{
  "encoder_arch": "convnext_v2",
  "model": "image captioner",
  "dataset": "procedural textures in two colours, tilted and lit",
  "train_examples": 195000,
  "image_size": 32,
  "crop_scale_min": 0.8,
  "horizontal_flip": false,
  "translate": 0.06,
  "tokenizer": "word",
  "vocab_size": 52,
  "encoder_isotropic": false,
  "encoder_norm": "layernorm",
  "encoder_activation": "swiglu",
  "encoder_mlp_ratio": 2,
  "encoder_inner_norm": false,
  "encoder_drop_path": 0.1,
  "encoder_patch_size": [2, 2],
  "encoder_depths": [3, 3, 3],
  "encoder_widths": [48, 96, 192],
  "encoder_kernel_size": 3,
  "fusion": "cross_attention",
  "label_smoothing": 0.05,
  "decoder_width": 192,
  "decoder_layers": 8,
  "decoder_norm": "layernorm",
  "decoder_norm_position": "pre",
  "decoder_activation": "swiglu",
  "decoder_mlp_ratio": 4,
  "decoder_head_dim": 48,
  "decoder_fused_qkv": false,
  "decoder_bias": "all",
  "decoder_qk_norm": true,
  "decoder_parallel_block": false,
  "decoder_inner_norm": false,
  "decoder_positions": "learned",
  "decoder_cross_attention_every": 1,
  "decoder_tie_embeddings": true,
  "init": "kaiming_normal",
  "residual_init": "scaled_by_depth",
  "optimizer": "adamw",
  "learning_rate": 0.0022,
  "beta1": 0.9,
  "beta2": 0.99,
  "eps": 1e-08,
  "max_grad_norm": 0.5,
  "max_steps": 20500,
  "batch_size": 64,
  "epochs": 6.7,
  "lr_schedule": "step",
  "warmup_steps": 610,
  "weight_decay": 0.06
}
Rows from block 6 of the image encoder of a small image captioner, named by matrix and row number. Rows with one number belong to one neuron. Each number is 128 + 32 x the weight over its row's rms, rounded and kept within 0 to 255. All counts start at 0. Numbers have three digits each.
After each neuron's rows are labels from the 100 images, of 14976, where the neuron reaches its largest size: "strongest on" is what is common among them. Only what is clearly more common there than usual is listed. The data: procedural textures in two colours, tilted and lit.
# gate: MLP gate (encoder.blocks.6.mlp.gate.weight, 384x192), inputs 0-38
# fc1: MLP up (encoder.blocks.6.mlp.fc1.weight, 384x192), inputs 0-38
# fc2: MLP down (encoder.blocks.6.mlp.fc2.weight, 192x384, transposed), outputs 0-38

gate.236:128133137129177159095121107095152154068096162063075135168119162090162133132147104144159195162088100163182132074170098
fc1.236:088127140091157168105124143124116092103137144157123105096117074178114116162161071131147069123107132120182141116188098
fc2.236:153123123130118126166117115106137146149179123168087158120161123134148164139121087099098156203140119144085085115151101
strongest on: coarse scale

gate.54:065137143165157138093124095085147103135074140192124145132143110153126109146129116121141185155135160173110159151162176
fc1.54:107066129099117188133141142109132072127162120130187175135148148142139158161177099109176095115134127133101125111189115
fc2.54:152146159171177178099073117096146129150049107131124170143088171097126119076163134145154098173128139194196104094155151
strongest on: fine scale; pattern colour: orange; wood

gate.38:155150138197149121115127091096117149117203115136134157074102115155072146118136131123090104133141139109178129151117097
fc1.38:148153148159110153101143112115108121126191130114121158105104091156117094097129119097093147152139132133154096152112090
fc2.38:109127119149174185162155022115106138157155088087204132183134151170116123176197151127129115128082124193115120116123175
strongest on: rays

gate.370:070145205096182153114177096057184082141150199133058115073147107183118129164101137105098103129135146140135142228160147
fc1.370:092086090133109118142080125126195113054051064180109108116130064134029165090128131158166149114115148144054141040118101
fc2.370:043102121069036035069113090149151150096140211047125138121148112061121112100098136121104114067161147054156127155197108
strongest on: ground colour: teal

gate.296:103124138147221166180072094135138151139158115117178139154114139163148126156119130147141140134138135128163122146113127
fc1.296:109154167102150163169073101107143170160126128097199166175114126142092173146161112149090102183108128121150130127069142
fc2.296:162193155150150199135104088149082122160168075121171127159141151176144139164167142069118130109119119174136108070064144
strongest on: crumpled; rays

gate.47:155156107071097143102076146098085175104092114169097149123090155055110076118138127082153130190115127105064142100107149
fc1.47:113127169151112137125213129165140142118144159154138105126116108118128106109170172124104101088121099127142145199101147
fc2.47:142137121150142123152180019109142130068108121134000186130093143172122080117091127183112136107128111169138154107211134
strongest on: spiral; black; rings

gate.332:149130093129107160092201152102115133131104135112170146112146099084191143143106083144180111153132079145117143183133089
fc1.332:115108118090077036174127094124134071140124136162139181088132114156166100125091139058066164139146184157091091136182126
fc2.332:204140115130225160140054148097109132184118010141095137149161127147139184138151122086128199090161132135164081121065115
strongest on: cloudy

gate.326:144111095118208132134134078124139108047138099153093100060116177095168159169152109129168135097112145129118094132187163
fc1.326:149151177191147125143106130068136132110175120126138187165086135132149149118154094130153109090170108097118114141131141
fc2.326:130103079128119075102092162120162152119157119134158121144119083141135134120064109128042123132169222118162145149131116
strongest on: rings

gate.255:139158163090139145092143166080161122113154143133165168099094105121109089086093137179189150181181138161121186122192150
fc1.255:134131121129021102180077167143086112130033070126134130128167136160128154167159136153080178134078114126147080115151110
fc2.255:114143133125148114060130153157147108146138091086104125144166105150132121114095131109103125143152113080081124138122098
strongest on: black; rays; pattern colour: black

gate.155:143125152054139054157151119098105110151194041075142136106129163202145177157167120119133156121114112081214132136100131
fc1.155:044108135129158090130222134104159099098182099150110090106184129199158157148116122111103175101179152088163119089155051
fc2.155:132171138165117150176136082127133099092161096134157097161143175109173189101217099090120138188052094181110131133132095
strongest on: black; spotted; ground colour: black

gate.163:131148158132144131126160171138161098157165113157119068116106115185135098144115143121130152090096160110119148145196157
fc1.163:088080091067135130150124105121130084103091146116156110110130102116152152123072115115089173084101080139080083107159110
fc2.163:117082127130192118140196136152155101164106178123168150126150153145082103137157131160105138125138081095090097088123124
strongest on: seen at a slant

gate.161:173163111115102116111094073128146150073099157117146160179152144123123136125082149100144185109167155128115115074157123
fc1.161:053118184136128123119142125133105129153151130092096095125116113125157148172168130205160154112091142103141131118126189
fc2.161:127167176142142096113076177100114127175136085117094110108158087167174129168114132120172147132179181059104114127061094
strongest on: purple

gate.363:150120105151136148175124143201104121127105104093147162109106154122075157156106142100085103100140164136153170122108139
fc1.363:131135114144146159133109131159197130113127155099089064102185131101141128168090114120134151132081171120170147159123115
fc2.363:172127125131152071180096145130112145157131099073081139107169142168139128126104122148178205131197218099119144136073085
strongest on: coarse scale; mosaic

gate.297:164133150081125124119111129154139167152106126135175104162101117219081124216166123114114119101110126050127095114117128
fc1.297:104144147106148160143145174161151117156125144127143093146124114197082137135165101132114092112127125063105086144108191
fc2.297:152130106092141119099107141136124117107138162117101112116098105128138110210061140178115112091178163100111133088109125
strongest on: seen at a slant; fine scale

gate.271:119122186138079129162099177147148123125064162116182155092082132151161130135123144170168130145082113119186142073058098
fc1.271:128101062129057077129112188131106144186105179112164099054106142139171140145186134173156148176028119121147133076106119
fc2.271:174101073190106111134190144106155128124082150168067154109133149122156162174123115160125146105134056172150153181136126
strongest on: rays

gate.159:119154141144220200154149067095139138081147082147098106104054144132142158107176142156173104058157061150131161194071163
fc1.159:123150108100166139168139108077149085071191128157179113040110150153166124165103112122169127102112119094127100095153146
fc2.159:196143097155100117125106109143189090105173134159215100097100136160160151122095098157098103097107189119209140082136121
strongest on: spiral; rings

gate.364:096083118176170135106110130188084095047183133171150184062131153124120122142167164114110151132180113130145065135165110
fc1.364:131183130084110112170149070057157151177078107079067082191134119119133148107094115153153099091075104132126173155100153
fc2.364:165128175114092045090077165145127129154126126146140118114167116135149113123064143110106133109204157046135094101138058
strongest on: furry; yellow

gate.189:111174066120085188095147156126109135151121156111084134059137103135139109086077155141115122050168111151166168165097125
fc1.189:104208106091102185125147157123099129156124112129092123065102114123164060075032120131115158076178088138172192185136101
fc2.189:090078124168178185155172127107091113117127121117145167163127210107107110145178130115135125119100153181140138161117181
strongest on: black; pattern colour: black

gate.133:057132075103182136133141060159101084032128077167076094093157124136166123082072134169137137124174086158154085182106128
fc1.133:108138094092132094150129088176086096096134090138079080113142095151164083075089130132118128087185098122162071153098109
fc2.133:095160127144130138193172054114095137116121107140110139076146136128131161099161116116168138105084098194176138088151145
strongest on: black; spiral; ground colour: black; pattern colour: black

gate.336:126075136151088137141110191158098201124168194136117147117153162161121125127103190114139094103135107111142138113119144
fc1.336:126167163112172121135141140121132148113081084133167177149113109116109125146089098126119124062160161094061083234153090
fc2.336:093127141109123215146038157119103136165177091122158103186098110143130139139153139153136118119150191111105140132112140
strongest on: yellow; pattern colour: yellow; rays; ground colour: blue

gate.257:083126115150087147122140113033131146182216153174105068084157132123103140097139132142156127111106166160173189141156096
fc1.257:195088124134196136050114126141075169145064155074175146129105110144135109146140076152105112107106073094116105124097202
fc2.257:142137133169135150101126172098144158118073124177063109088166087118124109068140169143169159065104104063098116121131134
strongest on: purple

gate.212:170126157145120189122090127180101142109111134180142106136118115144099155159203131100111162118069121084110125118038108
fc1.212:123140123178169143153072089180148097067134109133044145078139078104111163101100131149151104069135155092089135128104103
fc2.212:121139175169050123061062208104132132192149108138192120220103108155128140153167155093087070173151096124106163123089160
strongest on: white; ground colour: white

gate.365:150099141162170123175153124129138124074138077163129171131097129133125178145177186137105083088163131160163134155094102
fc1.365:086177097110100168099121100081106115148128110120096029143170130135125120177067113130178204060153110062137092136178147
fc2.365:080140171142122145070102148145147111201179136112134120137148136066140169069132145128104093148147120082074101079107103
strongest on: purple

gate.177:107076110165195115115137102106151137119148126137147152072079153114158112110164135156187131092118094140163133125192180
fc1.177:083064094129058171098170180133129157122137134165091149110124138099117101142159162154164145146096124151131067117143160
fc2.177:095126125170139185148149104081109126121130178140198143154079159112120144112162122117153069171086146192162158194134195
strongest on: seen at a slant; fine scale

gate.222:113112108168232216136147139149138103142098156088159160131138178142101145113115131140139157196137138159075117121096095
fc1.222:123087137175121155127141179146148102141113097134134165099081130146138117102152167129142144101216096119138146186143089
fc2.222:093079079093121058193156072167147127118114092139047119119112107096081079110135135109085144227097103178134181120140136
strongest on: red; pattern colour: red

gate.123:131125129101161168078108128093152134195108138116125108118127119152113139126080224118185120086183090121134101149124122
fc1.123:108088153162126163087128191074165112166168198106104081139119096149128178094144131126176060130161120140094197138082103
fc2.123:087164120097151141149108173166145113125130098203019132119108111096111083143101137117154125100117104141120160086153145
strongest on: rays

gate.288:146110157123190118145151080114098122125151023104149120180153090184176108176106123148095122033149137122118072176102133
fc1.288:156188123169153128118144071114170156173136137085148145142132111131087134121106149124109138105129178128149139096103130
fc2.288:095151159162105164118131164158121120237158137137160160122141180148125139149140125159114104050123088222130085149116102
strongest on: rings

gate.193:093158126196144109158223122127137159099132123206195171145157100139111124165152107175123142093185165140108138128085047
fc1.193:210145109143139110094108125105154095101128128110130138132154103152122141103194127163159058140121083136096111162119104
fc2.193:128127073157143121128127162122178103108103093115078136107091112156100088126102163178123188147089107104111103179167164
strongest on: crumpled

gate.49:080175157120113154084122173126101147087149103137054117063104108151157158145159153145183143102132097150154141139196146
fc1.49:112098113151097136123145108091100103135186082166102114094128127109126125094184105154186104121125186171143122127112139
fc2.49:130093155127141193172163110103100136117073143092144164170071151108089122084184145093168139117139134214222152146133174
strongest on: seen at a slant; pink; ground colour: pink

gate.294:142138227109147065144148154178085174100164106171112179127099127105180157112143099190149142038165158140159083113110178
fc1.294:186143072140066167085147133065099145150066119097091085140142145185113089118123136109126174122113133157089169171122124
fc2.294:107169138147110142036112070165139150211137140182122162070158149141110091122073169094132069073128099104072119129098134
strongest on: fine scale; scaly

gate.354:153075127176121120142157162156167107133127142137170123174184147106123152151195127117113126139139107111170135120090079
fc1.354:114112152055100110143089130122054163113142082082119156070111123133165094086119101165132120125091149152104116125134177
fc2.354:167138121090103031108127165116134127120134125185083102060185076115156128125076110132120155136151131083100142077143091
strongest on: furry

gate.211:185065081186163141053077152160196108110157188036138100068082159141139136114158143165158124161135105126126168182134157
fc1.211:099154140125095157119124131131178197168148117179127183172125087173130102160148164096090075093148137131150078155084096
fc2.211:167142097170082145209127079158112097143121080145103130117106154197103088164140152091122159076083136107167092118146160
strongest on: black; ground colour: black

gate.109:142130140106179170112167172148123116206130145140185156146117114145136123166089131068079110085095126053204068136124105
fc1.109:138132098166112119123126125139120141032131122148042079128088106110132142078147147152171174130166131145093155152149158
fc2.109:105117123118133146056126163134163108106095196164144124137135131070145176133032101113141123135183063100092122164142133
strongest on: yellow; pattern colour: yellow; rays

gate.65:072122106107124150169157100091103148087119096188146193113101188125119155084148145143146135110095139135091156213161134
fc1.65:095129083123135143152136134108121143108121123158111146079117150128090181076167156151157087145080145121109175159132112
fc2.65:134162129179106215138048158139118089137127096156228135173078178140132151132152117124108113115122135183148134199097157
strongest on: cloudy

gate.152:152106150155124144131147146116152103168102160077185123159084105102101129147213142179188157161139160097093114112095153
fc1.152:202150137098092112174135115168114127104115103082107137123125123151130134089101145093123119148172087189090114095126131
fc2.152:162126138154137085113086179090137135180088097108022128120151103159135122143092132129150194115196184105111115124121133
strongest on: seen at a slant

gate.339:190149118163111096106157075110220134171117106138146177187168114105066158171079122138167124084069156132170150153161102
fc1.339:109103140126103132169120212161099139120121167111121140091066085158124162091170135125127146176147140151093113117106198
fc2.339:169151090200134161145159126122156072153109067142106091136089131164117115122183145107124118082092178148094121137157186
strongest on: white; pink

gate.2:075153129130164125137139022124165145090131136105115179127131143126139171161081094132158134158158122080064088207141108
fc1.2:114078199130167126183107137150149139148163105185096100133096093166160106133181148150128062148094175109164140158107128
fc2.2:136151173141118137068127122166113134112110137147194120072196163091137136084122157131138078152122046101050051119091088
strongest on: rays

gate.175:118160072112131137103119102126145133131106089171120072162150153116182064172174135110070144126110105128116086161089077
fc1.175:148124119155157169071075116080120146128166119056172167121107116069098168104107104099184113147153070100113105122205171
fc2.175:097161146130131138064062175135162151094139169171134136106137106125163127103069132147112155106159084041103088119144097
strongest on: cloudy; rings

gate.186:152119089138166112095116119145080146095121073192185128142132149079108104163159143142092121134119171100164032117091058
fc1.186:087105156102137143134115145167085131106123117171159145083169159146115131126160165152102096168142128148119105130137084
fc2.186:133129078139118117186182051120138108089136148154119154110078083124132127096126122128105088101078112185112166163170158
strongest on: cloudy

gate.265:135104074145108168125106108110098166142154136107099103113143144153140134030119122121125125141186136163050144138137064
fc1.265:162147127087117130072175115168160083146122167113178107109110145152092099176146172120132083103081128110160140116161182
fc2.265:122128151146160156098117158138116137093088058149018153106172128073125117113153140084162154116112135187061109133157121
strongest on: cloudy

gate.198:121147132117076123180133110084080117108125121111120087119160108144071136070134103159185125121131181158127083119082072
fc1.198:143091127142189181168169135168142117141118132152161158143157163165133146208137168102132101123124128125140181176135115
fc2.198:072157141087125138093097142190139079104145170135104142111127120122145121100031111100116099092146127081064103070131122
strongest on: blue; pattern colour: blue; spiral

gate.131:145104129206102166098146100160108169148149153148132078128135101177118117154193123147141127096121193102157131152109137
fc1.131:107147152121094097155172100124159150133135126050112095149143102131161105027095074157203175181089139172095165100159096
fc2.131:096112130092120094091104134142158132128122163132180103107143094140144117083005103099109136139134169059154119053164108
strongest on: pink

gate.280:184143037165177074094159095122132102076176129090121148114175147123148176130161129157127133080091114120129169071092115
fc1.280:170134072056125130118089110169099134144078191095136119127136111101111155088120128102076104091087117151112172142108119
fc2.280:152168150099165129129153114130073139165160112121143117099163161138117134150168163132180164165096076129092098093084140
strongest on: rings

gate.151:126112132117116147114111171140192115167074154200176196173129156116099133116172133138150124129070104186165147135148117
fc1.151:130159116175129135156136146141128113111086170194163172122162110142122116093117119151168109143102190131107200127115086
fc2.151:212160190139058071097126088137136128146120176105184148106105099078138160079105149091096030143128040147138119091118098
strongest on: crumpled; brown; pattern colour: brown

gate.244:180106166105150198131091134152100132109088102129145085132140121166158149138144062111165151132116198122132122120177109
fc1.244:086179064089094079139125214131120120127145136149144162124121091145088138095125205141095094123116087141099134116114165
fc2.244:190116141098078111075089175134175117161073098062092112127105059109132119123075120121090108057167173119088145122155126
strongest on: white; pink; rings; ground colour: white

gate.259:164139178162152133120135167148165113117163089104120163157050141123168106163104182112104139108092071106176168187101138
fc1.259:180138165171159110084178147140136128146154043107128098153070127163166120146133145143105141110107139082148140177107128
fc2.259:125151104083135102136130087184171130137170127098186144121128118070124115117135131118138122107140171130133149084124078
strongest on: black; ground colour: black

gate.345:130136104148159082129126110122140145069126087162106164060107116054100146114080134159112142120187086124204150073156148
fc1.345:161088133159133070143119144171156140077117117129110155067137100102081153096135157123127106159146089122157159036149111
fc2.345:105147098147094198214171099111072114134120134122132138120108134199133151143165106106117213168043081182175122104063153
strongest on: yellow; pattern colour: yellow

gate.329:107107174061105152214163082125149099176164131088094072147114109122200124158198152127123074133145134118149096139118127
fc1.329:170110090104090126144086077104110143107161089128108047121117121150168106164115132101117052166142110145178146120192106
fc2.329:148122093143121157143099101145125123129109102152095129128101090122103173125085102093165150104171163102118141166111144
strongest on: pattern colour: yellow

gate.98:108110169112097135107100168232127109135127098134168115241152160104121112111110141116111140187108108107102082099154096
fc1.98:100140087033099107131129116115115164117146139196082051094106097133077075099078138142165124108132141132173075096163108
fc2.98:060134098067169107135115114166141131132115125170085168098100111133095091109077125139140080090182198167124175139173134
strongest on: seen at a slant; pattern colour: orange

gate.305:080116084157114075120187102136113092153134070191122178118132169157110176130126130174154114124079110137089161120119127
fc1.305:061119092118108130131168131118080126107109106150134213125133131138102104104181110159189122081071111196104123132113136
fc2.305:099123134103174154056082119148173088147155171128246135146105142073128144066102126140122071179135158164121135128137134
strongest on: cloudy; black; brown

gate.330:164104202120107155112128161107122111202078180142126131166092099146066134137199146127131105109109137144092157145095138
fc1.330:135109206117087172168109158154084146175081160111103097137071127128112110131181114181162104133108091139149117154094154
fc2.330:155118110121059122110085123083181109136110107118104138172111134120140165149108088128100076109174184141122160194157114
strongest on: red; dotted

gate.190:191110126152139110108134140102188116150128139096187080139101133167121177074084107086173117188106125118235146095129125
fc1.190:127109091102112029116124113191113106121177055151134126174136145096168104129147138145095149138078134119180081107106046
fc2.190:094095118099158084109116154082129171142166183146086148142147107161139113163095121152127166121205175045171149198185127
strongest on: pink; ground colour: pink

gate.104:103151120115166054154157036134114067097137051119102116165155072071092083087166141174163097236097070125111149150116146
fc1.104:130090113132086183112130174134136156139129184169183106079123163132136134119059127113117169098124136173196102140117152
fc2.104:098125193100101141090082129125108141178112174144114126153074094142113108121071139165099121191194066069107093182154143
strongest on: coarse scale; spiral; black

gate.172:101148060056161160082129100080166125112084144134111153121129117108058190096101098105107164147150112141176086079163165
fc1.172:106148120087143110109125161106145164092072130094111115105092103174066159119114141115085116078148064126185117114152171
fc2.172:150160126166142148178162103154150083077079104117072131148093163141123142104208130141130128089045157183139151078148128
strongest on: red; ground colour: red; pattern colour: teal

gate.57:149118062137170118083154062127126107122147101173097134082143106053139133130194128172099126150085096131130180170074130
fc1.57:140155124143093108118097156155130184130129174082231140165121142162097127150113127086157082092183112102129089073151138
fc2.57:097120086141113112090123151151124132062088092125022126089107104117091055103102166115114136065135142097171107125171137
strongest on: furry

gate.357:145172154131134070071199093159106182114178126173134199081111148175107126119159135089102127101126101097222114087134136
fc1.357:139108079115131161162062173088165102126066092101176091146159128086132130135126132160160128143138133155016119146159132
fc2.357:192144104210090087139178127093228145102109115131099126049117122117127092110129165177132173116088071100145076175100116
strongest on: rays; yellow; pattern colour: yellow

gate.278:152109120102108076106133082146093074106115089152100145111125148138178093122146107089098122149091164132148121132135123
fc1.278:115202151167177168120103151135095152092112167139164151111085125082137145092170118116115123095143061106112166138140110
fc2.278:171128120140113138100173143105155113107138113192128121071126163114114151116096123138132124152082032102131077104106151
strongest on: blue; ground colour: blue

gate.26:113049065122114101092106092149124126117119147192109137095136130116132140116135108085134157170108104185103077114104096
fc1.26:142158175105146186146144167114112135159146107065189157161135109169126113170119107134118125113149155094159158123172126
fc2.26:115087101144077119136124109113177150104099125103166098119134102185108101125117117070126123119129217143155133174162161
strongest on: pink; pattern colour: pink; ground colour: pink

gate.145:113134068150123138129187126142155093152131140131151121115114083162116189095147159055120144111112085126112115147154116
fc1.145:151161176108165159124161147089137161110150154101132107122158168173159125120122181198167105137150159126154142087117118
fc2.145:104148166089135091071122118162146104124109122124066136121143101123125094135054142147126114071130139056048126103175112
strongest on: pink; ground colour: purple

gate.246:115098100162131173133118147103173114190128070182105199158118122109101133182096126095123101042137133128184120104104110
fc1.246:126157082107146159142118092155110115187173127094116099115183107196167163132142147107108172088127115119115153120169108
fc2.246:139125059133161065136121138101153123120113116058104114101094158129099096084144148177175137182187183143212177159137144
strongest on: pink; furry

gate.55:191096191116124158123149098130093111197172076113138086110099132135119100192197097134141155071137134075153131180114194
fc1.55:044165124163138132152164186078149111116119133163145143121112083114149153155122164120167148151119131145102177136147130
fc2.55:100111128150087208158152072158121134089118203146186133136111188067110123092148128111154093150083086196180121146156128
strongest on: red

gate.322:119098113141150137130186107158146095157142154108087096126119125116158190086143140104136150118136153094176124113181154
fc1.322:097089127087071078141126157131128095115175122163098121096084098091142153146106126130162099158134160118190132100156117
fc2.322:125142093149121145154112110135121117140122146124105165132110193108097165100161133100124143203149150207193111144123159
strongest on: rays; yellow; pattern colour: yellow

gate.32:167117157155183158121154162161139184131156052092191145215121128157155089122145147135148094119081132084139105136134094
fc1.32:138117145153089134151082141158046129121164138074123150192177113152109097160145124158111129072098145074140144063105133
fc2.32:116091134145057152149103153088105137203128133060188106233133117163141108140162137147109067128154161153108160102142137
strongest on: black; spotted

gate.140:117149156104120124147109179148144101132152170093126098128042161175166116121121135158139133077130177128117140100160138
fc1.140:114185155071103126100151152108147121138115175136125175184073140112105130144115139158159132124075096135152061092188169
fc2.140:132174099137158199180092106143080091137155041099114130152092156182117129133154135079136140112131155183194124126116176
strongest on: crumpled

gate.268:138114139156135060134162095113141188081117120166151119090113086079114135130139136142130125094167105097219164144108135
fc1.268:125132101118099100144174141193168104089144137077092122062156107108111164123094150161105098066175151104164146090103111
fc2.268:154155179167135215112098152103094127205134150124191090154127121163164133155140096101137131155165159099121108140119159
strongest on: pattern colour: yellow

gate.313:121102102152112121134096139144144147158137176146111083143161106140096149165121138120156151138143159114155148087163128
fc1.313:109129165192131145136194141141124141057090095146126121138088125115178068070154127194158113107099120133120156173136209
fc2.313:143080154158099127111122146072166129157117132116209149129123141112134146154108113141059152193134107135184095072135142
strongest on: seen at a slant

gate.107:111106105115116074145230075142125151098120102187118128112099106145091154113096185121129171134158148127141131116111114
fc1.107:154181176129129122144085142129069105140124179082104103210133099123179114101108108137096147088081106097094096124164185
fc2.107:116143163171069148080092180150141121153068160097180106129138088213142103124111143124117115060114091111119139091078161
strongest on: pink; ground colour: black

gate.309:144110156085165120119102086163125080148196094100137108109122139158194105113107134136159114166135145143100149110127077
fc1.309:168110138128147122104132135116120123145133119154137080138117139162112148102161154126092112196109179137165115109155106
fc2.309:096108199084110121122128139132105147182126156091189122149166099153164117157172138149117123166163130084072143093101111
strongest on: rings; spiral

gate.122:135113178130131131179176136076168134123157126156170119075105122142128150107148130111149162095112107108138173083117124
fc1.122:125155108097124151112091089185113153111116121123050085162167111070137120085114124136073133171158128149078137120105085
fc2.122:150122116111197175133133162161108121117133126144141126177078154126093135143111140056104148105117127090138103163099148
strongest on: pink; pattern colour: pink

gate.209:091059151134117143091154170104142160156123153144162127151097117098076140176185132110085161104135119130105097142130192
fc1.209:186177092113092172147123186109114111150142142099111129156185144119188126065089136096122125101101128142168132113086069
fc2.209:157154157141152052075095166116144139150134077162047127101208116124182166133084122148135171147178102079133085094123051
strongest on: fine scale; seen at a slant

gate.156:128106153143077125133099113125124140109105117116143124067134113140130116206184122136158116094067135124179056052153159
fc1.156:103096198196171135150148176109131159092177108100177169117097120130084174208122149131146153116138118130070183117181180
fc2.156:070160141146115188089060062134162141115159121091221133126137153104129119029140123107111074158079152189153093121142129
strongest on: rays

gate.179:152101123113163128114131105154073127109050127154099167114161144127153162096114126116090144131077154136092187122127087
fc1.179:104127096108180152065149114164114111102155149119138158140173126142174113159120144158165135132124146104078088186105065
fc2.179:117155130132099124172203110153069131121159104086163102123140139151133113146192128086168120128095102131145178092110138
strongest on: brown

gate.147:106119096167117100094197146116196151144192171105159106123108119125120184093166140155167108110178168104118110173116121
fc1.147:181140112106166139080128110121104138108150124100121146114165129126146136113135095144165114138134059183092120111086082
fc2.147:138140153113160101068120151096130121114094103142011129103133089129121122102081129166125165123169150110117113188152115
strongest on: yellow

gate.138:066107157102060124120100110154108109070108105106106150104095132090150148143129103145136131160208126068103151080141143
fc1.138:072088173138079163087157133180109108129112137106113115082147128129157116147176088126116138135180161087099151119097134
fc2.138:171127091189066175188158096051153135083100081117106097135094110110131153133156112135145183083065141137169137162157120
strongest on: blue; ground colour: blue; pattern colour: pink